config.yaml
model: "CTC audio transcriber"
dataset: "single English command words and digits, spoken by a formant synthesiser in many voices"
train_examples: 78125
gain_aug_db: 6
n_mels: 40
hop_length: 160
input: "log_mel"
spec_augment: false
win_length: 400
tokenizer: "char"
vocab_size: 28
arch: "convnext"
norm: "layernorm"
activation: "gelu"
mlp_ratio: 2
layer_scale_init: 0.1
inner_norm: false
drop_path: 0.05
subsampling: 2
layers: 8
width: 128
kernel_size: 5
init: "torch_default"
residual_init: "none"
optimizer: "soap"
beta2: 0.99
lr: 0.0039
beta1: 0.9
shampoo_beta: 0.99
eps: 1e-08
precondition_frequency: 32
max_precond_dim: 1024
one_sided: true
adamw_lr_other_params: 0.0015
steps: 23100
batch_size: 128
epochs: 37.8
lr_schedule: "poly"
final_lr_fraction: 0
warmup_steps: 1150
weight_decay: 0.1
adamw_weight_decay_other_params: 0
Rows from block 5 of a small CTC audio transcriber, named by matrix and row number. Rows with one number belong to one neuron. Each number is 500 + 50 x the weight over its row's rms, rounded and kept within 0 to 999. All counts start at 0. Numbers have three digits each.
Before each neuron's rows are labels from the 100 clips, of 14976, where the neuron reaches its highest value: "strongest on" is what is common among them. Only what is clearly more common there than usual is listed. The data: single English command words and digits, spoken by a formant synthesiser in many voices. In brackets: how many of the 100, against the usual share in percent.
# fc1: MLP up (model.blocks.5.mlp.fc1.weight, 256x128), inputs 0-127
# fc2: MLP down (model.blocks.5.mlp.fc2.weight, 128x256, transposed), outputs 0-127

strongest on: /h/ (100 vs 4); /ɛ/ (100 vs 16.3); /p/ (100 vs 17.8); /l/ (100 vs 28.5)
fc1.250:435544552392400533550565420471473503437509501517471506539504481535531564511528449523582537493512493475504494522616564511495548465548491586467517389536450535540544503438514463510559464524469451485547525513467501476533537579549449518468450523536562463441500569507307441473475420514532466473443543468416468481528478563457484534519482611513560514477573428431572532480536497495362456525432
fc2.250:524511512541508501582428484511493464463491513514487506474550509409528483515453565492489529572495558555520402476515463607510552496519540491522617540533456569570538611605542489520448528535547533466438464534510515567447518504416485469557445506506449548531638452474406553600528408522527535472518548586531501456545523527596542520507429542416410503508571533568492442443521553539534513607531

strongest on: /ɝ/ (95 vs 15.9); /s/ (89 vs 19.9); /tʃ/ (88 vs 3.8); word: search (88 vs 1.9)
fc1.253:483507549557586561497587514408494472492547520527478432459587404519527530507536520531529547465515653511459535555451454473520538540523491488465501452554603534512505426492593541473514477476462552593539527531517430525479403553465556491441531542502525532507508535464475490588475465558480449591480561564475499442463479540487353429471565407555403566486469452514503543595544522457451531516429
fc2.253:635426528475444573466598428519509443545475492442423519493520424407452531533531437555551484575550520485525444582543556539468559500535454502538486478522508595532507522497416465514605553432580416579546455621468586494557488483437485565563469466510494490491467457446525540526541505493534508444371557451434507540515566507541555502553475512447501515439521462489523510452469543408535463498440

strongest on: /ɹ/ (99 vs 16); /ɔ/ (94 vs 9.6); /f/ (94 vs 11.9); word: four (82 vs 1.8)
fc1.67:466448489500434606525503496369516526523462469568524456501533442470551421553552437520475501467530480547484552483524488446451503456509459486559480518470496510492531413351512467507539593465504464556552542468455513474523554671519548552487542379519556561507522514432500520476530429568519524488503481497433499394461460534401479510516534466459446426518452491461637542519497547497448425555425
fc2.67:475539562539555538613574526441453532515502608511534552433467524536519497532506507632611489552571563506488497514476536624517572503573474482465551457562597472548502457497510490385507460421403530481536511497389491535457626508507465511438533551455576507438533454500465523493561492550568506511449573492463492589523529477533521503515509538411548562524489519537514482516578406564499515541483

strongest on: /ɹ/ (95 vs 16); /ɑ/ (87 vs 12.4); word: start (56 vs 2.1); word: alarm (31 vs 2)
fc1.52:612430436496505587487536507478528596583536457528629562463534511467544474496405449504503522592526484536570452481433489450621630485500464513460527533422519586497479471464509437438488502578458454502475543543477460459492498526473529427502550519477533495465415509593550516482519500483567550542439532400458452461441556503513447471520487521533404512572600475565536515504448457393485542481520
fc2.52:519485518434435431497486533542471581554501507466434400471541536456467515463517470477540560478497462536456457440465546473399516482573448442510417464625474430503555427597483562415499494496524399509521537506473469474462404470628500512525461495496475578546505522559590427463455570481505626538446564507402524494440464471571525521483547472522480548489445501493535402562462514455528571434459

strongest on: /p/ (77 vs 17.8); /ʊ/ (64 vs 2.1); /ʃ/ (64 vs 2.1); word: push (64 vs 2.1)
fc1.70:396492515509506533559490468493495495536425494505520562533467459522546535490383430513459482513535431544573544533543559484442542480600544493509522486483558608524517453441469500538507518462463539559535501460598454520474529363438512523478453587447561513539467446548458521505472453513468604567556444507540486552486502402539485495410498367488543485478638505452476586515587489492539522463611
fc2.70:485440480441623480534496481464599410450578468472528470529518544482478515578445514487487481534488503437509423410553533513572448567557461563495468451507491603459494425468465495448567493459536514478554453534587493481618358494505558506612486509473466473450463568567516506540487448493494515513572492457531484376480496616473530485534560444501450438441491485409479445529507538404485489462555

strongest on: /p/ (70 vs 17.8); /oʊ/ (67 vs 16.4); /n/ (57 vs 26.1); /ə/ (56 vs 10.1)
fc1.32:519539410519498495531466560506541475475509502495442516476465513514374498467477519371471366508462532535478502454509489529536519517464528550472362582500477606394482461495530474557473448560450488528522469487493499521467406384573449494466489539590489378427524519362501551498489438558445488449551498605489609533562480503460509554520448485405500539481465508518426493518517499470518487492544
fc2.32:516464511565491590373511533423445471607461398596501523467419509541542439585402529487508547521467527501569539554489562501446468599562521470602495435480581535517493447594553542538508526458544536444485517489543525510535472492611526502467583497583540653533512482494496510530471524490564517455507526517525452501542502569457500551529536435538603555516417484484503519486520525482402460517524

strongest on: /ɝ/ (94 vs 15.9); voice: child-like voice (76 vs 25.5)
fc1.112:440504434438531433483450487512508568432514508454483522415492554472539483512490474484459536499440468566439492445467466573396443515502563449491525464583447362511564544479560490584557470439575485488529500566458420585507444438451422420529530428512512428461474491366460503629438470517486455501461478494507497496440480423515492529548503537415509472589405525501541515501402555444463486513541
fc2.112:493437499491461497475476557540522508468519510513433517473390539490340458546535391557526523509398504507460525467553400519450585567375529377570507567483569439507456544529482460478551494496504550470434453494494501491462507522468539525543442581517517528528466567478495543489382395528541574469495520536496542498533547473523518557497519424471487543507396453518523455480421585491399468430460

strongest on: /ɝ/ (82 vs 15.9); /w/ (53 vs 5.9); /d/ (51 vs 8.1); word: forward (51 vs 2)
fc1.2:463511480406522536521442444466449557452495517484569482463322544448502482500480559453464458497456478495512505548509557513577559373451569454521493530464590446468565571509502463619504473499526470501508515603654516526521472478561542544429491425490443546557608531449566461548532499498515520520443488461497560438532444429528453437419533484504567526474445519417547450548473532542506492483498
fc2.2:502515556592442473388561527558481556485577438475468515469409515482402554527433497460543573425482524554551476455395430479533433514513469550584476524459506519447492496484433573507494541564411510518522554491524558494508486458484543604438482607398554476513552539490561593514469545512443468528488532480574492530500532477468436608620446458518428476518413511493471499452570516508465583466521

strongest on: /ɹ/ (76 vs 16); /w/ (57 vs 5.9); /d/ (57 vs 8.1); /ɔ/ (57 vs 9.6)
fc1.215:519521484460514534478590465477535479447495571486469495563426429475489462473553482414452457526522462523449528554460483478512447580502502591545512392501469533484377484584494505518477545490472444562618538517554510352491481518567485420458514470553457480483492428595466578543481422545462482496431601510486511428455450596515486512399560443446557497541391501516551453507555487490460475530418
fc2.215:526513502510532501514477441511449541511458535485481494476407469527424567569510552559464556401544366469544535469367500598528446436528525573523447524448488602491533441558544472419568550563471496568441441482612520509514590492558581485512576477508498420474540454558503528507482513509469508555454535499506547355528487493506501577543484491473489466437545621473466469419506560546529535523516

strongest on: /p/ (100 vs 17.8); /ɑ/ (54 vs 12.4); word: stop (54 vs 2); word: up (33 vs 1.9)
fc1.62:531378542363465479532467472527465475395465562491488530491539465533577573482472489449561489496480589455524553380485574528565462527453472508461504577549518522466471540560431494490624479516506397460509452463525523543474520537520526466501416484493470476473530540380520550542570524567579594499465480572485457434457507549535499434460513514526606524386559477460422536480467563454512462529483
fc2.62:541537489527477561552551560474545475498495481510506411490524522544510391493408494487447472480474504450534474510501459448505357509518488541519473551439500658441411445483486496501457554523500500428531516543507573553524534462523481609562486553550592580538447445386460527482500487430486513507490456429605455555524527495526429540491437444495446494479419495604438548413438548548499471578566

strongest on: /p/ (55 vs 17.8); /eɪ/ (45 vs 6); word: play (45 vs 2); word: forward (26 vs 2)
fc1.102:541497476487480475460477477382520649511420502527467484485515615533633485441391506435483474470435412532568465511458532548547528523488580451482419537514564464522621569566474498513505554468489540476528518543470436598526526503519496473423518468548494542518462417605455414498484450513488450449535504374483491548499431476456540499455452478556444503510538462524571505497472493451562511408488
fc2.102:529556623471509503514564499498506533422521551531537544563458555416491530555500492441574552490519461542512415547518497505520502467469440517484498440502343534553535533501619481544455499461444591497501509549492582435451458476623619425439453529487545541513527524451525515492467515561463598441467482436453500516416576520453586508514528519596464494532474472544514398500450555501543599486483

strongest on: /ɹ/ (72 vs 16); /i/ (35 vs 4); /θ/ (35 vs 4); word: three (35 vs 2)
fc1.245:488505535521533582469567465454401540497400588469425494443403468540439441544494461420526456480429520522527481527513519461421592532458556538483452475530520524482440587522438547521470480560433404507418540529460532432519493518472465453512424430471587522490527596540463516471501451500522293535584470549443489519558466530553559482501458523507484525517563558493461451496486523470515401527523
fc2.245:423446534552457436462504525573544563495531469553477463515492514544522561624516582485504484450624476555463542507435529558551500441538485495489559509416487501521478431403459530463476477540491483535408454510548461513422505516441551501538357597498515467519566466507492545502491526472547511545600509620504453493458553529502518537443437449468453484495542455466462514498562570448576660558562

strongest on: /h/ (86 vs 4); /l/ (86 vs 28.5); /ə/ (84 vs 10.1); /oʊ/ (79 vs 16.4)
fc1.147:518469487483514490578530526472420531427393429540455486566480445460551510552458543423391441441467475572481410505517463473478490578485410452451520458453463532489552534534436428463472454546502511452516582596390501511508447489413545564552534394469532496438432510487604424537512486536457486496485479499487412439531434470484544478570495479479553492488524489528459496478564349461498423554452
fc2.147:465638560418477494532517574543431494519409440608475535534479454576523443557570472551566584507580511531492547536501540569453585468537459487431487474476452511563615492549501538488594446545528479543450504490534457511477490486589522536532439484513525496500595458416600474401409481508474436515480483449536498478531594531523412506544512503469480531466493556514570459420584527433487481519550

strongest on: /ɹ/ (68 vs 16); /m/ (46 vs 10.4); /i/ (38 vs 4); word: alarm (28 vs 2)
fc1.144:351484390505526464484588474509508525531479465482544532543493508516469525543546551534589560493525546513586448523532467537473566463597437459376514407571552506499518532519531518481533456475428547436495515510561409549514446508570522416488505438480498512569437615443421495518460528459498546556502465481475409497591534457460558526595524482519567494477462519511572519516498611405519496568443
fc2.144:416563595465473514424544437491482467587523502479587542485507478505556445480476525470485490480555521485539415547487515496543532497529583373563515511537548478486572439524482530427500495434509486444545580543511489443563579470494477448421491543512521547607522444481474510463446525446552428523536434368537491473532538458491502510524619447456460474653460452518553507515531457513422372547477

strongest on: /p/ (39 vs 17.8); /ʌ/ (32 vs 3.8); word: up (32 vs 1.9)
fc1.205:545466470516444488464538519503634479468488447472514548540448563424516522568415543545628475460621517530467456489527590446499454474522487479552453440412509447485434589465499496454442450451477518500550472434508524395589510552383428530442534473536505546455383527507467581490508512530569472496499560509520536450462555449529504487438557581518541514541524500493404537429469559538601512482493
fc2.205:568468494560441518483547472427463564576507605516520489539465605419503477459494477536479485505460519486549524501434577486596399529503354481464483501561512489504532496502613449543482520433552541545494473469476512487466432558486451494422439509472489458402463425483498403541556480528528386494552514519500569540546522476504424419586493496531540453444459507497497553438494470518595492485345

strongest on: /h/ (56 vs 4); /ɛ/ (56 vs 16.3); word: help (56 vs 2); word: eight (29 vs 2.1)
fc1.168:487540509383445441473513428547366454572500504449479478530511341494597561547494527492588434410454530492455451395453497512502537538482497482549481580544381500493530477536489440461451391552471494545494496444528498428481551501444524498527513584431499602536474547511384496426508428526507476460492466485448530519444462545513517553431596522463500478519430486552539516489460456439528492476481
fc2.168:537585457490490450520456428565527465507478396472442496472461344554514497518483586464462529480495476531491541426506410484527425469414465470422555486488470446448542410474449579435438460489557487498474499532509530491390485501510507451576461516541521471445579525530416534512459387533423543496516505581510536484486406430562466460494379445490456473451554453485452499573481528507548387533487

strongest on: /ɝ/ (70 vs 15.9); /oʊ/ (62 vs 16.4); word: lower (39 vs 2)
fc1.7:394464576524404527494483527470482571523538422562466503498444517472545475555595459522559540519542504519435501471558516557520463545483517440526441431487506479505468442441452520554533519501439441507535548417462475449646534526531445537512483366506550475483514481397431519529436425548474511445512594443500438452488472450392563525493529484447481579444408411478570503473481599478459428499488
fc2.7:550522490485491468518465563503477540452538578542552538474471541560446534520524484582492599605504505473376505497497549633458578536477578401522531548526571554535524550530497550410524480455525521490517506506460437548524552435447423519470520566483523479491568482569472453500533482498655472518489524445418612512563579447545495523435498584430517520532536510493499451504510458444360516545494

strongest on: /s/ (68 vs 19.9); /k/ (55 vs 16.2); /n/ (54 vs 26.1); /ɛ/ (46 vs 16.3)
fc1.84:450529483445605469447444472457462477568440448448486462491484629478495507532425530491595478454569466534473505455561475492478470480539423466467490416478483488461415500485491511382415478619434638545541479504493423513406497461502514397484528485497481504536527537437497556552618398452531535481525442447526506423499465540575490523593440528517543485498482494512480498430590518501505591473489
fc2.84:499516526441546499455473473491521597435432516480495450427530633465589506508510512567549478583512565558584469464542503553511470472549484503484489470495547570574539488554438461496459519448511534537526413535447495412520397557457420420473495551433525521527464498496533425553412446608553484486464449452589544536568510580480510516384454539526549436458481510511566532511552518503487352494539

strongest on: /ɝ/ (68 vs 15.9); /n/ (58 vs 26.1); /l/ (58 vs 28.5); word: learn (49 vs 2)
fc1.132:428469493408539459451497535530514528469564476607504522567400454500529490488535539478361535507589529526503493498355540506578528432539573493515422532448501579466584538492504503511553476546452538553577560503499540502472561541453589493517534497460447570557495482431637502471458599467554505442550472469442497503493484590557513536521559530592531464536457536447424510479558475458427466517458
fc2.132:443397462590534393482483558448541490437415406472487452539523563438490486437519472437484446552499550479566500492570490493496426446509481427484422439523512539452488464563436539560500492538462515511607505505510510594617490501589497501486560521496500400494492481482494421462496479508449525512474474517522551574517445448481474489522510506426518539427592450497546651473632478566511540586518

strongest on: /s/ (59 vs 19.9); /t/ (59 vs 22.4); /ɑ/ (46 vs 12.4); /ɹ/ (44 vs 16)
fc1.12:547523489405601472513524522528451503499490378542542517493387540469505426507496558403488511437502445494456433464346505488504482455517516478540460377462536531457499466363433509415445445585442508479528500498585411521483492475488498479393478463505426603527490500451563539435484535449479498513538498477492511549500471459544505501518530578514621440522458540523438426529448459506506550561471
fc2.12:559493514597499434420587530455570543500429420426521477500554558463496517432490504537541432569510583469412510400545468468527513471543450569556386520528475529548605515531415508515461568412470514608626472458530519529470469454510472466502472479411553520477517487500556473518454506579498448554459488476559497566485487528436426517530468553461484494441510458500511580532615512607557493500485

strongest on: /p/ (82 vs 17.8); mains hum (66 vs 12.4); /z/ (28 vs 8.2); /h/ (25 vs 4)
fc1.23:417484539511507429439516455511497501510481589498475481454526559512512531564530462427455592525535465479461482448514614493517412539398548441456627565526457551521429457511493469422504498530467433530525575497489489431582587397451579436539536509525471427454460458550591501540543437482531525368543586492488460413509515513468495548473462556534527588499482416539495527484496547476504473448407
fc2.23:492543629528496434513474489450441527490413547426558469553591489451461520480394508529432422544537498356509597522494502587509471467390545495473506434460561596493508459512540488415504479528551473476533447553499531536466519567536481558432474507517409484393535523472517487397399487399490482502512443422519567435556497463507504502441489489489445542438424507543518568442493444504483520524522